Weights of a small spectrogram enhancement model: batches of 96, 11.2 epochs.
Rows from block 9 of a small spectrogram enhancement model, named by matrix and row number. Rows with one number belong to one channel. Each number is 50 + 12 x the weight over its row's rms, rounded and kept within 0 to 99. All counts start at 0.
After each channel's rows are labels from the 100 clips, of 14976, where the channel reaches its highest value: "band" is the frequency band that holds the peak. Only what is clearly more common there than usual is listed. The data: simulated modem signals in the audio band. In brackets: how many of the 100, against the usual share in percent.
# convs0: first 3x3 conv (model.decb.0.1.convs.0.weight, 96x96x3x3, standardized in use, each kernel summed), inputs 48-95
# convs1: second 3x3 conv (model.decb.0.1.convs.1.weight, 96x96x3x3, standardized in use, transposed, each kernel summed), outputs 48-95

convs0.87:38 42 50 47 44 58 21 51 43 43 55 51 67 34 46 70 60 43 36 42 60 34 54 48 64 64 81 67 51 70 63 36 44 54 38 62 63 42 59 66 46 59 45 51 79 69 68 37
convs1.87:43 49 65 56 63 44 68 62 50 63 68 20 37 49 60 62 56 61 41 39 22 53 44 34 52 52 21 64 52 53 49 71 45 48 40 42 47 59 55 76 54 41 48 29 45 42 58 33
band: 500 to 1000 Hz (59 vs 12.5)

convs0.70:53 47 36 57 52 30 51 40 49 51 41 36 62 33 61 44 51 48 69 41 48 40 51 49 66 53 62 61 47 43 58 64 45 34 42 63 45 28 54 52 39 49 51 44 90 61 66 45
convs1.70:45 45 57 52 47 53 62 59 47 39 64 58 44 72 73 49 66 44 51 44 36 60 57 76 41 37 58 56 42 37 54 27 40 49 54 53 51 36 34 65 47 69 55 53 43 47 31 60
band: 1000 to 2000 Hz (85 vs 18.8)

convs0.22:54 38 52 50 59 45 63 57 61 88 60 55 63 61 44 49 55 36 63 58 46 48 47 41 41 68 48 29 64 47 63 42 67 50 52 31 43 69 59 59 41 33 53 52 54 35 44 40
convs1.22:38 44 56 31 64 66 56 79 58 62 27 59 65 64 46 52 42 48 59 63 57 54 43 43 28 44 35 38 76 40 60 36 41 73 58 34 49 66 32 38 45 49 41 59 48 50 21 53
band: 500 to 1000 Hz (38 vs 12.5)

convs0.69:58 60 41 61 46 52 35 36 60 65 41 43 60 37 50 61 46 34 63 20 41 39 55 57 57 51 54 65 52 57 52 53 52 44 55 70 60 31 43 62 40 57 53 30 67 65 58 44
convs1.69:37 48 70 57 36 50 64 58 63 36 67 66 48 74 49 54 64 34 51 41 54 82 46 47 48 44 37 54 33 35 56 23 67 67 50 54 49 33 53 45 57 54 55 67 37 63 35 59
band: 4000 to 8000 Hz (53 vs 25)

convs0.45:54 53 41 51 49 54 08 44 40 43 68 44 41 40 62 50 52 47 48 27 53 29 53 48 47 49 66 61 50 57 39 40 46 50 41 60 70 29 56 62 32 54 58 39 48 41 67 33
convs1.45:56 51 47 62 72 31 63 58 46 54 60 55 54 32 66 29 42 59 51 33 41 50 65 56 72 55 51 74 36 59 50 28 48 27 52 65 51 48 51 47 32 68 52 58 38 50 56 56
band: 4000 to 8000 Hz (67 vs 25)

convs0.76:56 41 43 62 73 32 33 51 53 43 48 54 43 49 53 58 44 40 58 43 47 39 61 46 56 51 57 48 45 59 56 52 49 56 38 54 55 38 47 50 46 49 47 56 58 74 64 51
convs1.76:27 45 43 33 43 61 81 41 34 40 45 42 57 50 46 57 67 62 39 67 63 64 36 63 58 40 42 43 55 53 48 49 56 40 50 32 41 44 53 59 58 50 44 62 49 47 44 41
band: 1000 to 2000 Hz (52 vs 18.8)

convs0.54:60 51 46 62 61 17 50 60 46 56 45 67 26 44 41 43 39 41 65 37 48 64 54 50 56 54 61 46 41 48 53 64 49 42 36 56 46 48 66 32 30 48 58 59 53 69 45 61
convs1.54:38 58 34 25 43 76 65 36 49 60 40 50 43 53 40 46 45 46 50 73 54 62 42 48 57 33 71 38 60 30 42 46 41 46 60 34 51 46 21 44 45 43 39 59 50 43 33 48
band: 1000 to 2000 Hz (63 vs 18.8)

convs0.30:53 33 60 46 75 37 56 60 46 49 26 50 46 35 34 52 43 32 53 47 46 39 43 53 62 52 81 55 51 50 44 72 50 44 58 37 38 42 41 53 55 49 48 39 74 86 69 46
convs1.30:44 47 53 45 28 45 66 51 53 56 55 59 43 46 37 55 53 56 34 44 53 38 48 55 47 56 42 46 48 53 50 27 58 36 47 62 50 43 71 53 68 61 53 37 59 52 43 41
band: 2000 to 4000 Hz (53 vs 25)

convs0.19:50 45 37 58 66 36 19 61 58 45 52 42 48 54 40 57 50 40 64 51 47 38 41 34 59 46 64 51 65 52 37 70 64 62 47 55 54 45 50 27 40 47 54 36 55 86 55 44
convs1.19:51 56 40 59 58 54 67 46 45 56 22 42 44 47 63 55 65 56 45 67 56 57 21 47 75 26 60 45 62 54 34 50 68 46 79 56 56 54 39 51 58 44 40 51 57 58 42 51
band: 2000 to 4000 Hz (68 vs 25)

convs0.32:49 49 39 49 43 49 61 61 51 65 66 72 30 72 44 58 58 42 42 48 55 63 55 31 31 70 65 58 44 51 44 46 44 40 43 19 67 50 41 56 49 52 47 50 22 43 54 47
convs1.32:43 52 61 42 47 56 55 66 63 53 45 52 47 59 48 50 32 65 54 64 52 48 50 43 40 48 57 41 71 21 62 32 51 67 49 41 46 55 29 30 43 53 53 66 46 41 19 56
band: 4000 to 8000 Hz (70 vs 25)

convs0.57:58 39 39 37 28 42 52 47 21 53 51 63 54 33 49 57 52 44 47 41 68 30 40 38 56 42 42 59 23 44 47 40 52 38 27 32 55 33 54 57 43 62 42 59 36 60 50 42
convs1.57:47 61 75 47 44 59 51 53 48 30 73 47 48 58 55 38 48 52 58 62 23 53 45 51 42 44 49 51 50 30 65 41 50 48 54 55 41 64 35 52 37 44 86 58 30 46 24 46
band: 2000 to 4000 Hz (61 vs 25)

convs0.52:31 68 50 40 61 45 49 54 52 44 48 48 39 44 69 38 33 83 55 69 32 45 37 40 31 54 38 22 57 30 62 42 59 47 63 60 57 65 47 49 45 26 69 55 49 40 33 48
convs1.52:55 27 38 70 49 35 23 42 47 56 68 51 44 43 55 39 48 30 49 28 48 63 58 60 48 52 56 70 42 50 60 60 53 55 37 73 64 36 57 52 43 57 48 53 51 81 60 49
band: 2000 to 4000 Hz (64 vs 25)

convs0.63:52 54 26 47 56 46 34 39 61 62 42 35 59 46 43 58 54 38 47 33 56 24 51 53 63 57 58 66 31 46 34 66 50 51 63 77 35 46 41 56 23 74 49 40 45 80 67 43
convs1.63:59 55 46 57 50 51 52 71 90 44 59 59 60 47 48 61 51 73 61 45 44 23 47 44 46 53 61 59 59 44 56 35 35 57 46 51 47 36 36 52 38 55 44 40 51 73 28 66
band: 2000 to 4000 Hz (65 vs 25)

convs0.3:64 45 49 44 55 55 22 68 44 56 57 54 62 37 30 62 63 48 57 55 42 32 49 53 39 55 55 53 58 60 53 33 76 63 37 44 49 77 66 41 39 47 60 46 45 54 64 32
convs1.3:58 52 48 39 67 33 43 63 66 62 11 38 41 45 52 73 47 53 66 63 55 43 36 44 57 43 58 50 45 40 63 54 57 82 51 32 41 63 34 33 33 49 64 50 45 59 57 45
band: 250 to 500 Hz (50 vs 6.2)

convs0.62:51 58 40 45 47 61 46 37 25 53 44 53 31 30 63 38 54 65 56 48 46 49 61 44 48 44 48 66 47 54 40 47 52 23 32 35 40 54 44 50 34 54 48 51 62 47 68 40
convs1.62:41 42 45 56 54 48 32 72 57 29 64 47 44 75 47 65 41 31 50 41 36 57 50 71 39 50 53 52 52 37 77 60 63 73 53 55 32 53 41 34 64 39 68 51 45 52 42 42
band: 2000 to 4000 Hz (57 vs 25)

convs0.46:53 45 55 70 51 28 54 44 44 59 38 52 32 51 50 65 56 32 69 52 59 42 44 50 58 47 67 54 33 54 46 82 41 47 34 38 39 45 39 23 39 56 39 47 74 69 63 50
convs1.46:52 65 45 27 50 55 63 45 37 53 63 70 67 50 35 43 65 63 46 65 57 54 24 60 46 55 56 49 44 49 26 49 50 11 56 53 64 48 64 65 59 42 31 50 63 38 56 57
band: 2000 to 4000 Hz (58 vs 25)

convs0.68:56 42 28 43 34 45 43 38 36 48 39 48 54 42 63 45 45 52 61 32 48 39 48 44 57 43 50 69 30 50 54 49 52 29 39 57 34 36 44 57 32 57 48 51 70 61 68 49
convs1.68:47 49 69 61 44 50 52 61 45 30 78 50 46 54 43 60 53 50 51 47 29 48 61 53 41 54 74 63 50 42 69 29 60 48 57 54 41 54 36 47 33 57 55 60 57 37 29 55
band: 2000 to 4000 Hz (67 vs 25)

convs0.84:43 29 56 51 30 35 38 52 45 58 45 68 48 49 29 46 57 30 42 49 46 36 47 45 48 61 56 45 57 35 56 50 56 54 34 41 54 31 60 71 48 63 44 56 54 52 55 44
convs1.84:49 63 59 57 56 46 53 51 49 55 50 43 54 45 55 50 38 61 54 52 28 52 46 54 39 55 59 47 65 33 68 52 46 47 51 62 48 66 60 37 54 41 67 48 44 45 46 65
band: 2000 to 4000 Hz (53 vs 25)

convs0.31:54 41 43 35 40 53 44 50 28 43 46 59 62 32 45 54 68 35 47 40 54 42 51 45 52 45 56 69 41 58 41 38 49 60 44 26 37 58 47 70 53 53 37 40 48 51 69 44
convs1.31:54 60 71 70 60 35 31 65 43 41 67 45 49 50 51 54 43 43 44 25 17 37 63 64 43 66 54 53 50 51 57 60 45 43 39 51 50 69 66 58 42 58 73 56 45 42 60 54
band: 2000 to 4000 Hz (53 vs 25)

convs0.82:44 49 44 64 63 43 44 40 38 38 45 53 49 46 77 52 51 57 58 71 66 55 54 58 57 50 46 47 48 48 55 57 45 49 21 44 43 42 58 42 32 51 46 73 64 49 55 54
convs1.82:64 64 57 39 32 72 73 57 60 39 40 35 60 59 43 58 68 71 70 57 45 46 56 45 66 46 64 43 47 48 45 42 62 35 58 31 30 56 28 55 51 48 48 51 54 28 29 60
band: 2000 to 4000 Hz (59 vs 25)

convs0.72:36 64 59 60 61 53 51 51 55 48 61 45 47 47 54 51 31 64 48 52 29 43 39 40 37 66 41 28 67 20 71 37 54 50 55 62 79 48 58 48 43 34 79 50 44 41 22 37
convs1.72:66 29 38 61 62 23 32 39 45 47 73 62 66 36 50 34 42 28 63 33 64 60 53 56 59 59 55 64 47 56 51 53 51 46 30 66 62 39 57 45 43 64 50 43 46 82 58 59
band: 2000 to 4000 Hz (63 vs 25)

convs0.80:60 31 57 45 46 64 33 58 51 62 57 60 56 51 33 59 62 40 48 53 39 50 57 53 41 59 66 63 60 66 57 55 66 63 48 30 44 60 48 59 56 61 49 44 58 49 72 37
convs1.80:40 33 37 62 47 61 37 49 45 48 58 45 42 46 46 54 48 52 43 35 54 43 50 46 55 53 44 56 44 71 33 50 52 52 38 58 60 34 64 63 40 68 44 54 50 55 80 39
band: 1000 to 2000 Hz (53 vs 18.8)

convs0.90:53 44 55 55 65 59 44 47 60 87 67 75 70 55 48 39 45 37 55 48 38 52 55 46 38 72 52 36 55 49 45 50 50 33 36 34 49 48 53 57 33 48 42 63 60 53 54 42
convs1.90:33 62 64 37 53 62 58 73 55 57 39 62 52 55 37 62 38 69 59 61 47 51 41 49 39 41 44 38 60 30 64 34 46 63 59 39 39 61 35 36 54 49 51 57 25 51 10 58
band: 1000 to 2000 Hz (59 vs 18.8)

convs0.36:51 38 55 55 69 49 43 38 43 41 31 55 78 26 62 47 58 42 74 59 50 47 47 61 44 55 35 44 50 39 59 44 45 37 28 35 37 43 67 58 40 48 45 65 86 50 60 51
convs1.36:48 58 69 41 56 59 68 77 52 37 50 59 57 63 51 44 61 72 64 45 48 52 51 57 30 48 49 31 52 44 53 52 41 32 73 27 34 57 34 47 74 21 51 54 43 28 30 69
band: 4000 to 8000 Hz (52 vs 25)

convs0.38:67 67 42 79 63 39 52 31 82 57 56 40 32 49 59 57 45 45 38 39 47 44 53 49 53 40 63 72 38 52 60 57 28 46 51 53 50 33 55 59 48 63 49 38 60 44 61 40
convs1.38:50 45 60 48 52 63 61 50 61 46 65 83 62 66 46 42 81 33 47 37 57 51 52 67 49 59 50 42 52 65 40 30 29 43 62 35 68 33 54 57 61 62 24 36 32 49 40 44
band: 2000 to 4000 Hz (62 vs 25)

convs0.86:61 35 43 47 39 34 44 47 47 50 58 68 46 55 31 57 50 34 48 38 54 48 47 52 34 52 58 61 39 65 52 52 44 35 28 37 40 32 55 54 31 49 36 63 56 64 61 53
convs1.86:50 69 50 33 53 59 57 46 52 51 62 55 52 54 55 51 30 58 48 57 56 36 37 39 41 45 58 53 61 37 43 44 43 38 58 39 45 62 39 58 71 32 66 34 42 39 40 60
band: 0 to 250 Hz (90 vs 12.5)

convs0.93:67 62 48 44 57 24 31 57 44 60 47 52 40 28 36 64 52 44 56 45 51 45 52 58 47 56 48 46 40 57 56 43 71 47 45 46 46 52 60 43 29 51 61 51 66 63 72 56
convs1.93:57 38 56 32 57 71 75 55 64 36 40 51 32 47 34 67 53 66 74 64 66 68 41 56 35 37 54 56 52 43 48 45 48 42 67 22 30 57 37 50 46 31 50 56 55 38 43 40
band: 250 to 500 Hz (98 vs 6.2)

convs0.2:57 44 48 58 51 47 41 66 52 59 61 51 63 39 36 69 52 37 58 44 63 30 52 58 62 43 70 55 46 54 45 70 46 52 42 42 36 55 43 21 47 36 53 46 65 71 73 41
convs1.2:56 45 41 41 65 37 48 54 63 47 34 62 31 56 53 47 75 61 75 67 48 56 41 42 33 37 42 57 43 47 51 54 74 49 71 42 44 62 21 36 51 20 58 34 40 47 51 54
band: 250 to 500 Hz (41 vs 6.2); 500 to 1000 Hz (39 vs 12.5)

convs0.50:50 70 38 67 40 41 53 40 49 60 57 45 46 37 55 71 59 51 66 36 56 41 47 57 54 36 71 64 46 49 43 65 47 13 57 72 34 43 61 38 39 49 54 34 62 73 69 61
convs1.50:57 52 34 55 68 40 55 68 54 61 54 80 50 70 39 41 71 41 35 60 47 62 47 49 38 56 65 46 42 41 49 41 56 76 45 40 65 47 26 40 35 49 62 46 24 55 31 44
band: 250 to 500 Hz (97 vs 6.2)

convs0.28:55 64 44 66 50 37 43 51 49 52 34 45 18 30 65 50 44 62 54 58 48 41 53 55 60 44 72 54 35 57 55 39 61 46 31 51 50 53 42 42 32 53 50 73 76 47 69 64
convs1.28:49 56 54 31 35 77 73 41 40 56 50 42 59 60 57 53 63 53 63 57 63 59 57 66 50 50 57 44 43 51 46 46 23 38 71 28 44 59 33 51 73 46 41 52 69 39 56 43
band: 4000 to 8000 Hz (61 vs 25)

convs0.79:58 26 48 42 58 55 42 59 46 51 52 61 48 46 30 50 47 44 49 56 48 62 52 55 45 51 64 59 54 66 48 64 60 54 44 32 46 54 43 53 49 65 43 41 70 43 60 45
convs1.79:41 29 47 46 41 56 37 48 48 56 69 43 58 60 42 48 48 39 32 38 48 44 56 43 55 59 40 59 35 59 32 53 46 47 38 50 61 31 65 65 38 63 39 49 60 45 71 46
band: 2000 to 4000 Hz (59 vs 25)

convs0.12:54 25 55 45 30 50 38 63 29 54 65 58 61 41 32 56 64 43 40 48 51 53 49 38 58 52 41 52 57 55 58 26 67 77 33 39 61 43 57 77 49 52 45 57 54 48 55 41
convs1.12:52 54 45 62 53 37 56 44 66 35 47 26 40 49 67 55 50 56 59 55 26 40 59 37 42 34 64 51 52 57 68 65 53 36 48 55 37 61 46 44 48 30 78 55 52 32 63 59
band: 0 to 250 Hz (97 vs 12.5)

convs0.89:63 41 42 57 57 31 44 37 42 57 37 43 27 32 35 51 50 28 66 59 51 56 49 54 53 49 73 49 46 56 43 76 56 46 34 51 46 60 41 33 42 44 40 46 62 62 64 46
convs1.89:39 60 38 35 39 59 55 30 29 63 37 61 49 52 47 57 42 48 41 68 54 40 45 61 66 51 60 27 49 52 38 44 45 45 48 49 81 43 48 48 45 58 43 44 77 61 55 38
band: 1000 to 2000 Hz (43 vs 18.8)

convs0.48:43 45 49 49 17 47 68 50 39 54 50 69 38 56 51 52 58 34 57 51 63 57 48 49 52 38 54 55 43 42 46 40 38 43 44 08 56 34 39 55 46 55 41 52 40 54 53 41
convs1.48:50 58 53 52 54 60 46 66 60 44 63 32 53 48 51 50 48 41 55 53 28 57 55 66 29 46 47 74 72 39 51 59 57 59 46 52 45 66 38 32 34 36 71 52 55 41 48 49
band: 2000 to 4000 Hz (61 vs 25)

convs0.77:50 53 34 63 63 35 33 45 40 58 47 39 24 31 44 58 49 36 49 34 68 25 45 51 59 59 74 62 44 57 36 68 58 46 23 62 50 35 47 25 27 40 49 47 60 65 61 56
convs1.77:57 71 66 59 48 65 59 60 52 58 50 45 50 31 57 46 50 60 32 67 71 59 36 45 55 30 55 47 50 58 61 50 77 24 41 56 52 55 58 60 54 40 35 44 67 50 54 48
band: 4000 to 8000 Hz (54 vs 25)